Weights of a small audio frame classifier.
Model: 16.7M parameters, arch wavenet, depths [16].
Training: muon at rate 0.0016, 19000 steps, batches of 192, held-out accuracy 97%.
Data: trained on babble in 24 made-up languages, each with its own sounds, syllables and stress or tones, from a formant synthesiser, 93.4 epochs.
Rows from block 2, named by matrix and row number. Rows with one number belong to one channel. Each number is 128 + 24 x the weight over its row's rms, rounded and kept within 0 to 255. All counts start at 0. After the name is the row's rms in percent of the matrix's.
# filt: filter width-3 conv, dilation 4 (model.blocks.2.filt.weight, 384x384x3), inputs 230-252, a 3 kernel for each
# gate: gate width-3 conv, dilation 4 (model.blocks.2.gate.weight, 384x384x3), inputs 230-252, a 3 kernel for each
filt.187 097 [141 128 103 135 149 101 129 133 126 111 122 139 120 115 126 118 122 137 133  92 138 121 122 115 120 172 128 153  95 131 129 147 168 123 147 135 106 169  99 145 114 174  89 106 110 154 131 131  81 131  97 129 108  93 127 145 129 102 148 116  61 118 135 125 127 105 124 156 137]
filt.188 105 [129 168 151 132 104 129 150 134 141 147 112 127  85 111 151 108 102 122 120 117 112 110 138 123 175 177 120  99 137 126 138 115 109 161 108 101 122 104 110  76 122 133 128 111 114 100 158 163 160 127 121  80 127 106 154 106 110 118 104 129 107 151 179 102 135 108 157  89  86]
filt.189 100 [128 112 128 122 155 166  69 126 101 127 146 182 143  79 128 122 125 158  82 124 123  63 113 122 151 182 158 133  28 128 115 135 114 122 161 123 169 152 125 104 130 176 111 104 105 138 145 129  84 151 133 134 139 162 155 149 112 155 110 106 117 169 160  95  98 120 176 123 146]
filt.190 098 [118 136 114 147 115  97 135 118 139 184 118 177 114 140  80 142  51 106 180 133 121 109 143 128 177 105 113 106 146 101 118 111 141 177 144 132 143 121 142 124 105 129 140 114 121 149 132 133 135 114 139  97  96 139 152 131 149 108 135 151 136  93 139 113 130 136 121 107 124]
filt.191 096 [173 133 152 164 161 125 170  96 116 116 149 112  99 101 134 144 111  94 173 192 159 128 179 112 127 136 158 121 116 128 161 120 117 127 128 153 163 141 147 141 156 143 133 111 150 158 115 134 121 106 100 120 154  74 148  64 140 111 111 148 144 146 161 132 159 128 169  72 118]
filt.192 096 [106  67  82 125 131 191 125 129 144 115 121 139 139 181 149 133  51 124 116 157 143 173 114 129 124 136 161 114 123 135 109 137 142 133 124  85 124 144 136 124 130 169 119 159 148 130 128 130 133  79 159 126 133 107 176 114 125 119 131 109 181 119 126 147 143 157 112 208  75]
filt.193 097 [118 174 119 136 122 106 126 195 140 159 144 124 115 135 111 164  71 131 144 138 131 100 112 159 157  94 105 144 141 105 113 103 124 140 112 158  90 147  86 153 166  99 121 146  87 133 170 137 107 118 138 138 166 134 116 186 174  97 135 179  80 190 117 113 112 120 148 116 157]
filt.194 097 [156  76 155 112 148 135  96 164 176 135 168 118 129 100 108 124 131 124 165 149 124 161 148 111  82 108 110 139 102 138 115 118 154 156 160 122 141 114 130 120 136 125 120 142 108 159 139 102 121 128 113 144 125 140 127 109 134 130 108 147 102 137 106 147 134 167 136 182 165]
filt.195 103 [122 123 126 118 134 102 159 155 134 164  87 128 132 143 135 105 147 126 132  58 143 120 124 143 105 150 106 139 151 106 120  96 147  89 150 116 120 135 127  99 146 131 134 130 168 126 117 124 149 121 114 113 147 128  80 124  93 180  89 141 137 114 124 167 119 102 130 128 137]
filt.196 101 [ 98 115 121 116 140 124 161 133 185  97 100 160  99 163  97 149 128  92 129 209 118 114 101 121 122 152 162 117  82 131 145 149  97 100 120 130 140 122 159 150 138 126 128 134 119 116 122 150 118 107 110 136 119 128 103 111 148 103 161 138 122 103 178 147 140 106  92  89 123]
filt.197 100 [156 117 121 117 163 153 155 112 139 125 128 135 135 121 137 164 135 118  89 133 118 141 101 125 120  91 129 113 176 124 150  53 120  93 138 150 178 107 121 190 140 115 147  98 135 154 132 112 160  55 159 129 152 143 147 121 143 144  89 167 138 101 118 164 126 122 130 112 112]
filt.198 114 [152 191 143 116 173 113 114 156 145 134 148 138 103 119 117 126 148 176  98 121 147 119 134 128 141 113 138 134 176 128  98 168 108 145  96 140 156 115 142 138 150 139 138 155 164 133 117 122 114 108 135 123 125 127 149 100 136 118 109 116  84 106 104 105 144 148 100 113 149]
filt.199 102 [161 129 114 142 158 139  95 122 193 120 108 181  83 131 156  99 124 140 143 117 130 129  65 132 126 119 104 146 176 107 144 102 149  95  89 123  91 121 163 147 119 162 130 133  79 114 103 128 108  92 153 128 142 120 153  84  97 139 113 116  85 120 158  97 121 125 164 127 111]
filt.200 095 [113 112 131 109 144 163 110  93  98 158 103 108 129 129 112 143 133 142 146 101 153 147  80 146 132 114 121 105 178 106 133  64 137 132 107  96 142 128 122 138  66 105 118  99 152 138 109 130 164  82  96 152 123 126 129 142 124 137 151 165 122 152 194 103 147 110 134 183 123]
filt.201 099 [129  92 130 124 111 119  72 150 168 101 177 143 132  96 149 141 119 135 171  77  95 140 110  63 135 211  96 162 162 155 100 154 140 118 137 124 121 151 103  68 116 134 122 130 130 146 145 133 125 101 142 139 108 118 117 151 182 132 131 120 168 147 129 125 154 132 155 147 144]
filt.202 100 [113 163  86 147 107  95  96 118  91 127 148 150 133 119 142 115 156 123 117 140 161 134 136 135 112  98 156 117 140 130 116 150 114 111  77 134 159 150 153 137 130 118 170 129 142  92 137 114 119 120 149 146 185  96 109 111  94 136 113 149  99 160 125 112 114 170 157 124 114]
filt.203 098 [130  81 176 103  97 112 120 122 122 118 147  98 134 166 142 118 116 135 139 143 144 151 146  90  98  91 140 124  67 157 107 104 120 119 152 113 116 137 127 132 123 161 132 133 150 123 101 114 136 146 134 129  96  75 145 133 163  91 150 119 139 154 122 138 107 149 133 142 116]
filt.204 101 [106 119 117 161 167 148 168 105 129 150 106 163  89 109  92 129 172 110 144 179 119 134 109 140 147 129 116 142 150 145 132 122 120 177 121 155 124 125 119 116 102 115 130 110 118 124 135  95  94 132 154 162 137 171 153 158 136 133 148 123 109 131 130  92 112 111 131 136 145]
filt.205 097 [121 134 122 112  97 115 170 130 108 154 113 139  88 111 138 119 105 101 196 157 146 171 119 142 138 106 111 104 125 157 133  99 152 139 156 133 160 128 106 112 154 153 134 145 146 126 131 120 128 117 134 151 170 135 163 100 118 107 125 132 135  73 133 137 153 128 111 124  99]
filt.206 097 [151 110  54 135  73 132 112 166 135 137 129 161 106  99 108 148 169 118 127 140  89 119 176 106  97 150 165 113  93 160 122 166 130 116 145 125 124 101 176 131  99 121 118 128 155  94 105 126 135 124 135 127 143 157 145 110 144 135 118 115 118 125 179 138 153 134 118 131  83]
filt.207 100 [142 155 112 123 136 129 151 128 100 111 100 132 122 156 122 112 108 118 130 102 167 134  99 133 140 255 115 109 181 125 134 148  98  72 120 156 122 124 128 119  63 103 158 152 153 130 152 138 149  95  97 143 114 146 160 179  97 137 124 113 118 139 139  98  90 127 175 147 100]
filt.208 098 [134 106  96 123 109 161 108 127 142  98  97 137 134 112 114 121 138 170 125 148 135 135  77  77 100 124 149 137 147 178 124 136 123 178 127 111 151 122 126 153  81  99 134 147 151 136 135 141 136 109 117 143  80 107 111  93 146 103 118  98 118 141  36 121 138 156 140 129 169]
filt.209 101 [129 145  76 118 120 117 132 124 166 126 118 126 115 156 137 149  96 117 124  65 129 109 127 134  85 164 119 117 153 119 130 121  73 140 130 120 163 121 128 101 133 116 148 130 125 115 131 146 156 111 129 158 137  84 119 140 132 107 114  97 131 131 136 120 169 132 147 111 120]
filt.210 099 [101 123 155 129 168 164 129 123 120 129 134  84 145 124 163 128 115 104 110 209 130 117  84 100  98 116 129 142 132 126 156 133 131 135 126 114 109  77 154 116 134 116 161  97 104 149 161 124 142 126 140  95 128 128 152 138 116 105 112 125 113 176  83 152 108 146 129  99  98]
filt.211 100 [152 137 148  93  79 143 109 113 109  93 171 143 144 127 113 132 143 118 116 108 162 131 113 131 140  63  77 126 138  89 152 124 110 130 117 137 112 170  99  85 152 125 133  99 118 114 118 124 140 150 135 116 137 152 126 123 117 135 135 140  91 107 132 114 133 112 105 163 132]
filt.212 097 [ 99 182 103 114  81 158 127  76 107 122 111 121 100 130 145 141  99 127  96 109 157 123 138 113 106 105 137 133 138 130 140 174 142  97 148 151 124 140  92 145 131 112 187 101 137 146 127 130 142 147 162 145 111 141 154  99 103 100 135 146 142 127 100 138 138 118 166 138 181]
filt.213 101 [ 94 123 127 120 128  83 136 110 166 109 128 151 143 133 126 113  89 165 126 162  95 131 125 172 125 143 156 126 141  80  95  61 133 128 141 141 106 115 156 133 136 157 125 116  97 126 131 125 109 105 142 126  89 122 104  87 159 121 149 154 127 128 193 124 124 134 142 133 130]
filt.214 103 [114 138 117 119 118 101 125 143  94 144 152 100 108 173 123 155 108 139 144 129 113 176 132 132 130 145 125 128  54 181 125 139 119 130 124 122 164 148 155 109 151 139 129  91 133 125 121 105 143 138 113 129 103 166 110 148 115 106 125 127 150 108 143 133 150 103 149 118 141]
filt.215 110 [110 222 146 122 136 143 134 129 119  93 111 130 105 127 131 131 124 150 120 120 150 135 124 119 182 125 165 139 121 116 173 134 115  98 133 122 123  96 136 127 148 131 125 100 126 108 109 139 155 120 117 125  82 137 120 148 155 140 123 122 149  93 108  93 116 118 117 120 122]
filt.216 098 [141 136 121 146 146 118 141 146 105  97 133 134 120 135 138 133 144 100 127 164 111 125 117 131 125 125 175 115 122 121 107 128 127 141 128 145 167 125 141 117 115 141 141 128 132 123 131 127 116 134 134 106 162  78 148 136 145 120 106 147 189 143 126 114 209 153 124 137 168]
filt.217 110 [159  98 106 173 113 146 136 102 116 135 159 115 161 132 124  66 145  76 115 156 125 118 155 117 107 109 139 111 157 128 117 178 145 153 108 141 144 150 114 114 137 149 174 126 150 131 137 170 129 103 138 119 109 131 124 109 119 136 129 165  80 157 124  85 149 164 120 126 132]
filt.218 096 [170 140 145 118 135 133 166 120 153 133 107 168 122 136 120 124 123 130 132 105 151 110 127  95 119 114 120  82 155 126 113 134  71  89  98 129 126 119 129 110 143 169 148 129 164 164 145 137  96 118  87 150  85 140 168 137 110 127 108 108 139 145 139  94  81 136 144 158 115]
filt.219 094 [157  95 141  98  89 164 140 171 128 149 140 144 123  72 137 141 116 109 136 117 142 159 113 165 111 202 176 159 100 136 137 118 125  91 142 123 124 127 142 139 118 150 130  96 107 124 149 143 152 160 106 134 122 164  96  98  82 117  94 118 128 142  99 104 140 103 115 125 132]
filt.220 098 [110 125 112 123 148 110 125 138 152 154  90 129  96  83  95 109 120 103 108 140 167 112 151 134 146 124  83 110 121 119 123 128 101 139 133 134 105 134 178 183 128 164  97 106 109 119 157 148 135 145 107 111 123 137 143 116 140  99 131 111  74 152 124  86 128 140 145 120 164]
filt.221 104 [ 77 127  87  97 102  96 133 138 134 113 123 137 142 133 125 148 143 132  86 102 106 130 159 124 131 154 142 130  98  74 136 103 136 119 124  86 132 150 145 127 129 145 137 122 134 133 142 145  80  93  73 161 134 138 117 147 123 113 122 112  96 113 163 144 110 146 150 130 107]
filt.222 100 [135 174 174 127 122 137 130 118  77 122 111 143 129 148 108 131  74 146 153 133 115 115 137 128 162 157 143 124 113  80 119 136 149 146 141 153 135 164 111 104 152 114 122  93  89 120 130 134 134 146 107 137 158 130 125 118 136 161 149 128 148 158 129 136 140 120 164 129 135]
filt.223 098 [133 149 117 115 116 151 173 149 122  98 130 130 163 136 134 159 143 146  73 113 131 100 139 120 119  96 166 134 163 147 145 153 126 127 144 113 120 133 127 142 115 138 115 145 114 114 104 126 127  91 131 133 128 139 127 175 144 137 154 138 116 113 119 205  69 146 116 119  83]
filt.224 106 [149 127 117 131 154 127  84 166 140 109 133 120 149 144 100 126 138 119 128 130 101 106 126 137 117 109 107 147 124 108 125 112 120 101  98 127 117  96 125 102 133 155 119 125 126 131 136 110 129 112 104 129 135  98 110 153 121 140 131 102 125 140 112 100 120 114 129 112 136]
filt.225 099 [ 82 111 142 121 125 108  91 158 101 151 129 155 140 113 103 168 111 121  87 140 108 128  83 127 116 127 111 145 111 124 124 107  85 144 119 158 141 131 130 145 164 152 148  77 130 132 120 113 211  80 141 102 165 142 140 168  83 174 132 108 123 124 147 136 146 126 151 133 121]
filt.226 099 [151 111  98 130  87  80 125 116 173 115 166  93 140 146 135  92 109 140 132 149  90 183  91  72 112 146 149 129 156 129 136 124 130 107 159 166 114  82 195 106 133 141 158 146 105 120 132  89 119 151 133 123 149 113 115 148 167 146  88 141 160 121 163 110 128 138 151 129  93]
filt.227 098 [151  93 154 139 103 112  79 157 134 129 130 127 195 102 110 144  85 108  80 109 162 129 114 136  91  72 126 169 117 172  93 126 142 116 151  99 128 126 120 140 137 123 145 162  95 124 104 147 170  94 100 121 121  98  59 132 112 126 163 103 119 121 167 164 136 155 105 123 107]
filt.228 101 [ 97 122 133  94 147 110 105  91 137 125  89 150 139 166  91 143 153 112 146  82 120 126  61 150  93 147 178 128 200 172 102 108 132 116 157 112 105  62 117 123 109  99 158  95 117 114 157 132 116  98  94 150 120 109 160 184 132 148 124 117 130 119 136  90  85 139 107 104 154]
filt.229 102 [102 117 154 158 156 106 109 175 182 130 100 148 162 123 137 132 169 162 130 102 102 137 145 142  91 201 106 174 152  85 136 150 119 138  95 127 128 138 140 137 146 144 117 115 129 116 108 116  58 104 121 114 149 124 136 182 162 128 135 130 107  77 149 123  92 145 133 111 139]
filt.230 104 [131 151 131 131 120 125  95  82 159 112 150 143 115 132 121 141  96 149 114 113 148 129 129 143 124 170 152 135 107  89  71 143  91 132  77 109 123 132 154 120 120 147 133 133 146 137 117 147 142  86 151  92 104 135 128 155 108 128 128 153 106 141 154 128 129 100 132 129 133]
filt.231 101 [198  52 140 133 113 111  73  93 150 149 124 138 131 144 120 109 116 122 161  83 115 138 125 124 103  92 160 134  82 154 157 116 103 116  93  92 141 101 125 114 109 134 108 132 113 128 134 182 124 130 117 121 132 134 128 128 105 116 125 161  86  87 134 140  84 117 124 130 101]
filt.232 095 [113 183 121 111 132 136 150 169  59 106 107 136 183 129 123 156 136 118 134 135 125 159 175 122  75 127 130 128 144 160  86 104 103 130 152 160 125 135 122 125 125 126 159  94 154 131 106 115 118 152 137  95 139 131 158 153  87 152 147 106 130 158 121 143 114 127 111  90 120]
filt.233 100 [127  94  98  88 108  94 113 123 105 101 127 125  93 131 138 131 102 115 148  84 123 156 115 144 138  72 153 139 117 107 120  87 159 149 117 115 147 148 112 119 116 151 146 140 144 142 151 154 138 108 156 132 130 130 108 154 173 109 144 146 113 103  67 154 126 114 169 140 150]
filt.234 102 [132 163 116 158 104 138 143 126 147 106 132 121  84 137 133 123 160  99 135 152 103 106 181  58 129 150 104 148 143 112 118 148  92 126 154 132  95 151 103 133 145 111 147 120 143 118 125 141 120 132 114  88 114 149 159 126 154 124 148 152 132  77 133 132 109 130  82 102 141]
filt.235 102 [ 98 102 124 153 126 106 142 134 154 163 147 154 110 153 108 115 139 128 154 125 136 119 137  98 123  46  65 100 139 123 122  72 100  84  93 117 144 131 130 159 112 123 126 185 121 146 153 110 144 158 148 129  83 126 161 158 136 165 149 120 114 192  88 150 119 143 146 154 129]
gate.187 099 [158 119 126 102 170 121 155 102 137 140 118 116 126 136 154 120  86 159 129 118 141 163  87 123  89 135 104 148 137 142 125  64 108 139  86 102 151 106 104 111 118 150 111  89 102 138 131 112 144  89 151 151  71 142 107 170  67 107 133  97 117 158 117 105  80 176  84 189  66]
gate.188 112 [143  97 153 100 149  99 106 116 126 130 145 126 135 147 157  96 137 132 168 134 161 118 108 146 139 111 123 124 120 109 110 128 121 139 137 136 156 153 129 139 134 136 140 122 155  96 149 175 108 133 150 145 103 136 140 135 106 116 129 144 101 156 169 130 124 148 137 145 114]
gate.189 095 [148 118 110 115  97 108 210  55 123 117 109 134 160 107 108 116 108 167 136 144 136 148 170  95 116 143 149 142 134 117 123 168 116 134  69 164 107 158 139 178 155 141 127 128 173 156 146 144 145 113 132 126 115 103 123 146 178 117 115 121 168 130 176 140 133 165 157 125  89]
gate.190 092 [111 124 136 109 118 150 145 121 134 177  99 136 146 127 130  98 178 128 138  97 120 131 125 134 144 125 100 127 179 125  98 143 135  66 122 120 135 158 186 142 145 167 124 120 147 124 140 160 124 130 118 153 132 133  90 156 106 131 119  98 128 121 149 141 191 105 109 120  99]
gate.191 094 [138 127 126 141 147 133  97 116 143 109  97  95 150 133 122 112 154 107 151 130 110 124 146 129 111 160 139  99 123 112 127 123 136 138 158  94 187 126 103 130 137 140 126 109 124 116 143 100 156 137 114 121 137  92 147 149 137 146 126 151 148 114 164  79 180 111 163 106  87]
gate.192 099 [216  88 138 118 187  98 114 120 130 127 152 111 139 114 121 103 137 143 100 153  97 111 149 160 161 123 137 215 193 117 131 152  89 142 139 114 116 126 152 121 127 118 165  96 152 123 135 150 114 145 137 151 114  76 165 135 104 127 139 130 128 113 159 103  90 101 171 127 134]
gate.193 099 [105  84 137 132  97  95 144 165 117 134 102 131 120 152 142 151 144 135 138 167 109 126 138 124 144 126 163 114 138 134 106 105 165 181 100 112 167 135 167 172 142 142 117 158 189 157 142 127 142 171 134 177 130 144 158 139 118 127 110 152  98 151 178 137  75 123 127 144 115]
gate.194 097 [137 208 117  96 154 140 139 116 153 131 111 151 161 138 141  99 150 142 108  96 133 159 137 151 113 127 113 124 177 123 152 115  98  92  83 116  64  89 152 151 110 124 129 138 112 111 132 138 165 125 115 102 132 114  96  73 131 130 110 104 125  95 151 143 104 137 137 121 133]
gate.195 110 [152 141 127 137 120 135 139 193 136 146 165 130 149  61 127 146 140 128 101  66 115 142 151 145  82  88 124 156 138 141 152 118 116 107 149 105 132 115 160 172 144 126 116 143 115 119 149 154 134 111 148 184  93 163 110 126 144 131 161 124  95 157 133 123 141 129 129 129  80]
gate.196 097 [146  83 129 107 122 142 159 162 105 105 157 158 139 111 134 123 130 106 101 135 129 142 162 141 158 105  85 103 142 148 135 157 128 104 108 120 119 100 156 138 114 140 132 114 128 126 155 148 121  95 142  98 154  91 152 158 106 131 117 122 130 152 112 150 118 120  98 124 108]
gate.197 099 [143 172 159 132 131 149 165 131  92 119 131 113 147 117 101 145  94 100 112 128 194 170 190 109 154 162 125 139 127 171 202 128 116 126 128 103 123 166 129 167 140 147 167 120 132 102 134 142 141 137  93 152 116 128 101 132 122 104 115 145 118 107 112 121 144 126 139 133  88]
gate.198 106 [ 89 153 142 155 172  99 140  94 132  90 146 128  91  71 128 120 127 121 115 118 131 130  91 100 107 172 124 150  93 148  90 141  96 166 142 127 166 109 139 139 134 122 113 102 127 117 132 100 131 126 121  96 131 164 152 185 124 121  80 131 156 139 165 152 135 127 118 110 143]
gate.199 099 [128  80  70 126 138  98 100 112 170 152 139 173 142 154 122 141 119 124 127 136 150 145 112 122 108 129 147 121 113 118 142 151 125  94 156 132  73 101 123 150  89 167 161 166 165 150 106 155 113 117 169 101 129  88 141 121 136 126 108 129 138  44 110 123 134 163 165 127 176]
gate.200 101 [164 135 113 126 155 115 142 141 120 106 138 105 114 112  96 136 142 123 152 126 148 132 168 131 138 149 154 155 130 122 102 134 120 155  97 136 112 181 126 138 147 134  94 114 123 136 137 137  99 122  89 144 137 130 124  82 164 172 119  97 144 136 145 139 120 141 139 144  73]
gate.201 097 [159 126 119 122 152 174 162 150 110 124 101 114 146  88 102 111 101 105 138 146 148 125 144  92  95 161  87 143 150 109  82 136 125 133 122  98 113 138 155 176 169  89 151 132 120 178 150 131 105 101 102 118 134 156 145 142 155 161 115 116 169 129 163 140 121 150 160 110 139]
gate.202 094 [167 116 126 143 154 160 146 155 158 125 127 140 111 155 140  96 130  77 116 177 168 121 140  98 116 152 138 119 136 139 128 122 133 130 103 132 128 141 114 106 176 132 149 172 112 136 154 152  94 147 132 130 205 128 130 142 128 122 100 130 125 164 171 153 120 125 166  79 138]
gate.203 097 [116 130 139  97 193 145 128  87 108 119 160 130 116 130 139  83 189 132 160 151 123 157 106 156 119 144  92 132 160 116 130  99 103 150 137 145 139  82 124 114 165 128 129 127 126 123 125 123 110 118 118 119 117 154 129 140 120 104 128 122 134 114 182 113 122 145 121 163 122]
gate.204 111 [140 134 172  75 126 126 159 132 164 157 169 130 105 142 137 115 117 123 133 165  90 153 165 109 147 112 147  93 151  92 110 161 126 132 138  91 115 129  83 131 135 123 139 164 118  98 148 127 127 129 125 119 130 116 168 115 175 110 111 114 121 178  86 113 128 102 122 109 131]
gate.205 101 [106 132 112 141 139 100  75 128 138 135  92 149 117 141 133 143 155 111 159 178 136 153 157 103 121 169 138 111 161 153 115 106 133 121  97  96 135 150 130 123 120 128 158 145 160 141 121 133  92 123 134 134 169 109 162 106 131 132 136 139 151  92 125  95 148 164  87  95 128]
gate.206 100 [124 102 141  95 108 133 138 157 139 126 124 140 125 160  85  84 140 131 127  98 170 137 135 155 105 172  93 164  69 142 110 128 107 118 164 142 154 121  97 149 147 123 165 124 143 151 162 122 133 163 132 110  94 132 127 152 112  80 140 115 143  86 124 131 163 133 120 102 116]
gate.207 100 [144 128 176 155 116 132 106 133 118 157 122 146 110 127 117 126 144 114 106 146 130 121 117 121 119 156 173 167 127 177 107 167  95 135 127 113 108  72 115 159 138 114 130 130  92  88 149 134 112 126 108 134 111  82 143 152 139 116 115 120 147 142 143 141  94 143  99 120  97]
gate.208 104 [108 167 112 147 151 114 118 125 125 100 151 115 138 150 142 145 169  62 128 123 153  73 133 143 122 131 165 145 146 115 118 144 111 139 147 106 111 102 130 133 126 176 131 109 141 148 140 162 145 164 116 117  94 121 142 135 135 118 143 138 105 170 137 109  87 138 117 142  64]
gate.209 096 [130 137 120  94 128 178 147 142 113 152 125 200 145 101  99 134 136 124 154 143 129 105 195 145 108 177 132 136 136 127  96 117 129 128 131 154 132 124 153 115 161 164 137 116 110 133 133 129 104 125 135 169 126 140 151 108 124 147  91 162 115 133 135 132 108 104 116 102 125]
gate.210 103 [127 171 135 132 113 132 139 129 141 121 107 144 124 167  99 125 101 161 132 115 145 135 139 126 139 163 151  98 144 157 105 155 121 132 141 137 131 178 142 119 155 111 146 126 177 107 118 115 134 141 131 136 105 123 127 112 126 135 106 123  67 158 160 122 188 127 131 131 152]
gate.211 097 [105 128 184 171 137  85 134 117 107 115 140  90 150  97  98 127 138 107 152 174  80 124 116 127 139 171 114 158 139 109 137 117 110 150 106 170 141 112 115 136  86 141 125 108 140 108 121 131  89 109 108 120 160 105 131 150 117 138 135 139 107  80 100  98 134  99 113  80 105]
gate.212 094 [161 128 155 111 134 154 138 133 136 148 144 139 109 122 135 140 114  91 133 127 135 168 141 103 117 101 105 136 152 123  65 109 154 134 117 193 170 128 126 131 111 128 171  99 123 134 127 132 115 170 160 148  90 105 141 113 130 124  88 116 137 152 137 142 146 174 116  63 133]
gate.213 097 [105 106 158 138 126 125 154 107 128 111 125 152 156 106 158 101 114 128 152 148 121 134  94 148  98 120 124 150 146  89  52  93 200 176 130 124 125 104 126 126  80 196 144 116  79 161 122 140 126 135 123 112 172 135 111 167 152 147 126 129 154  87 159 132 104 135 144 166 128]
gate.214 104 [101 121 108 105  65 126 126  92 153 140 175 152 119 112 127 117 102 126 119 135 108 119 121  90 162  99 116 102 125 152 156  74 122 144 146 104 101  95 131 150  89 117 133 144 104 131 109 134 127 130 107 113 190 167 130 127 156 118 130 125 140 101  81  92 141 130 133 132 153]
gate.215 104 [124 144 132 160 135 146 161 142 161 134 146 157  94 137 146 120 149 133 156 127 145 125 161 143 142 121 137 161 156 120 104 138  94 125 146 118 132 156 144 111 135 152 134 144 160  98 178 115 106 151 139 135 136 110 142 117 157 144 120 110 126 111 112 124 113 165 137  98 127]
gate.216 099 [112  89 134 162 131 146 106 100 126 147 128 140 142 141 120  72 145 118 146 115 111 122 150 154 140 142 131 143 159 152 128 152  81 114 145 142 104 134 128 112  95 163 138 150 107 137 119 137 128 137 103 123 127 136 109 146 108 106 105 104 110 193 103 158  87 124 119 162 138]
gate.217 109 [106 139 139  76 103 133 103 117 138 139 121 106 144 132 115 166  90 113 158 141 142 124 108 138 110 107 121 150 133 140 144  95 116 130 162 187 119 127 119 138 109 123 138 141 118 114  56 144 142 126 145 142 140 108 128 121 135 117 117 168 151 145 116 149 194 149 120 102 105]
gate.218 099 [145 144 142 131 129 116 135 152 129 129 109 129 137  92 115 127 112 141 149  99 128 142 157 147 115 106 133 116 128 115 167 146 132  95 163 114  94 117 169 156  87 132 159 163 139 116 125 126 103 140 134 132 123 129 134 164 125 130 159 130 127 144 152 114 111 138 114 114 115]
gate.219 101 [161 128 147 156 117 130 106  56 144 145  93 128 111 192 119 100 120 130 140 116 137 122 121 140 127  98 133 117 104 146 132 163 112  97 178 136 153  46  98 132 137 172  99 108 135 123 146 120 129 165 110 134 133 114 120 119 103 117 130 120 119 144 133 121 113 111 153 123 126]
gate.220 100 [122 117 141 112 128  92 110  88 104 130 158 152 147 133 103 130 141 121 107 140 116  94 118 122 114 178  96 158 138 146 136 136 129  99  95  53  91  84 105  84 149 165 135 180 131 100 111  84  84 117 128 122 155 128 126 148 150 150 131 124 141 104 118  84 137  95 130 118 124]
gate.221 108 [162 142 135 120 139 140 125 139 149 156 179 128  92 124 144 139 125 142 156 144 197 152 168 152 150 152 146 122 105 116 158 152 179 134 119 135 177 126 164 167  92 162  99 117 101 124 154 128 158 155 149 128 142 150 152 132 145 104 135 110 141 114 165  97 141 127 139 101 104]
gate.222 099 [ 96 112 102 129 101 144 159 103 123 138 129 143 130 117 129 142 117 113 151 165 165  79 154 120 126 140 135 110 126 141 127 125 129 113 128 134  83 115  97  70 131 111 105 106 149 125 135 151 139 107 133 121 134  96  91  97 135 136 110 120 133 140 145 154 179 103 131 139 119]
gate.223 099 [164 148 156 108 123 126 124 150 161 128 134  95 119 109 133 107 139 153 111 101 140 176 117 132 120  73 117 172 101 129 153 111 121 138 132 111 169 114 135 168 166 103 145 138 105 114 126 107 123 104 123 126 116 156 198 159 172 122  86 136  56 141 152  81 175  76 164 126 212]
gate.224 106 [142 137 115 149 177 102 124 119 114 100 174 149 140 141 120 128 131 137 106 206 110 138 123 115 127 130 168 170 125 147 113 110 113 139  48 135 133  97 126 144  61 153 143 111 130 134 144 142 122 130 151 148 150 131 117 140 137 132 103 112 133 182 145 140 128 104 109  90 158]
gate.225 098 [102 137 124 144 118 110  85 143 134 161 140 141 142  99 131 193 131 123 171 119 132 114 134 106 168 136 148 144 136 144 140 108 156 157 109 114 170 129 136 135 108 134  88 149 124 122 152 151 160 106  99 104 130 129 111 167 115 156  96 123 134 162 134 137 117 125 117  86 154]
gate.226 098 [102 202 140 135 168 126 109  89 182 165  85 107 130 125 137 141  98 149 144 142 122 141 126 145 141 100 144 130 142 136 127 146  91 105 110 148 126 159 145 114 151 146 133 128 112 143 133 157 137 136  89 151 131 120 155  86 119 108 143 123 153 115 205 148  91 134 143  89 118]
gate.227 099 [155 157 160 124 176 133 138 140 157 147 140 117 139 124 106 106 146 132 162  91 149 102 143 159 161 126 138 158 119 182 105 109 123 153  94 149 166 136 154 117 134 123 119 120 117 141 131 119 117  56 163 151 116 142 169  98 176 131 111 142 132  95 128 149  73 141 126  86 149]
gate.228 100 [171 143 108 116 114 121 139  92  88 132  90 123 119 131 127 131 119 117 141 134 156 115 133 101 177  77 120 138  93 140  99 108 109 153 145 110 126 155 133 138 116  92 127 131 115 122 123 127 109 147 114 101 177 129 156 149 200 141 142 129 125 144 139 119 134 165 130 175 157]
gate.229 098 [158 108 149 145 165 119 132 138 122 103 141 147 148 118 124 131  95 102 119 137 122 103 116 134 118  41 106 105 124 147  97 124  98  99 128  99 124 174 102 124 111 117 116 148 103 134 158 128 118 129 119 135 156 165  88 145  83 118 127 121 142 121 143 120 135 175 148 105 175]
gate.230 100 [150 143 126 110 144 116 151 115 132 140 160 129 132 111 139  96 142  90 127 163 107 110 162 160 103  64 101 102 115 157 122 131 118 116  93 129 140  83 116 145 124 138 148  90  98 129 158 118 160 127 109 125 111 132 119 159 127 114 120 107 152  95 151 112 124 130  91 117 132]
gate.231 097 [132 168  69 119 151  88 168 133 153 148 117 144 165 128 119 173  89 154 125 135 153 162 103 173 103 154 141 109 127 115 159 125 110 154  68 133 151 129 181 142 120 155 149 133 141 133 141 116 105 110 104  82 148 164 136 139 126 131 148 146  99 111 163 126 143 162 149 154 148]
gate.232 099 [115 255  98 106 124 142 127 134 147 126 159 151 133 125 135 111 115 132 135 161 133 165 127 180  98 135 110 142 115 138 114  91 125 164 155 124 133 164 128 142 153 138 127  81 135 124 153 143 132 129 106 125 125 126  94 159  89 146 151 105 148 143  90 169  83 155 145 103 130]
gate.233 108 [120 118 148 106 137  97  92  99 116  97 157 136 113 108 102 130 120 152 115 127 128 115 141 125 172  72 150 126 141 149 160 119 126 131 117 135 138 128 119 124 128 146 142 127 126 133 131 117 125 134 128 118 136 114 171  97 141 117 106 103 135 170 120 141 114 101 155 135 140]
gate.234 102 [142  78 132  97 118 139 158 182 185 146 110 127 146 112 120 128 129 153 134 105 101 138 129 157 129  87  93 128 130 151 157  55  92 134 148 137 109 123 123 108 163 141 126 141 121 111 138 148 118 133 115 105 170 125 138 136 134 142 118 102  93 110 134 139 141 123 140 195 129]
gate.235 098 [164 177 101 121 152 130 124  90 118 107 140 154 125 103 132 140 142 142 107 166 132 141 155 117  53 177 117 108 104 130 111 122 171 173 141 123 126 126 164 168 102 133 125 135 111 147 151 156 142 120 171 129  87 138 104 105 141 134 134 118 123 137 129 102 151 103 105 126 162]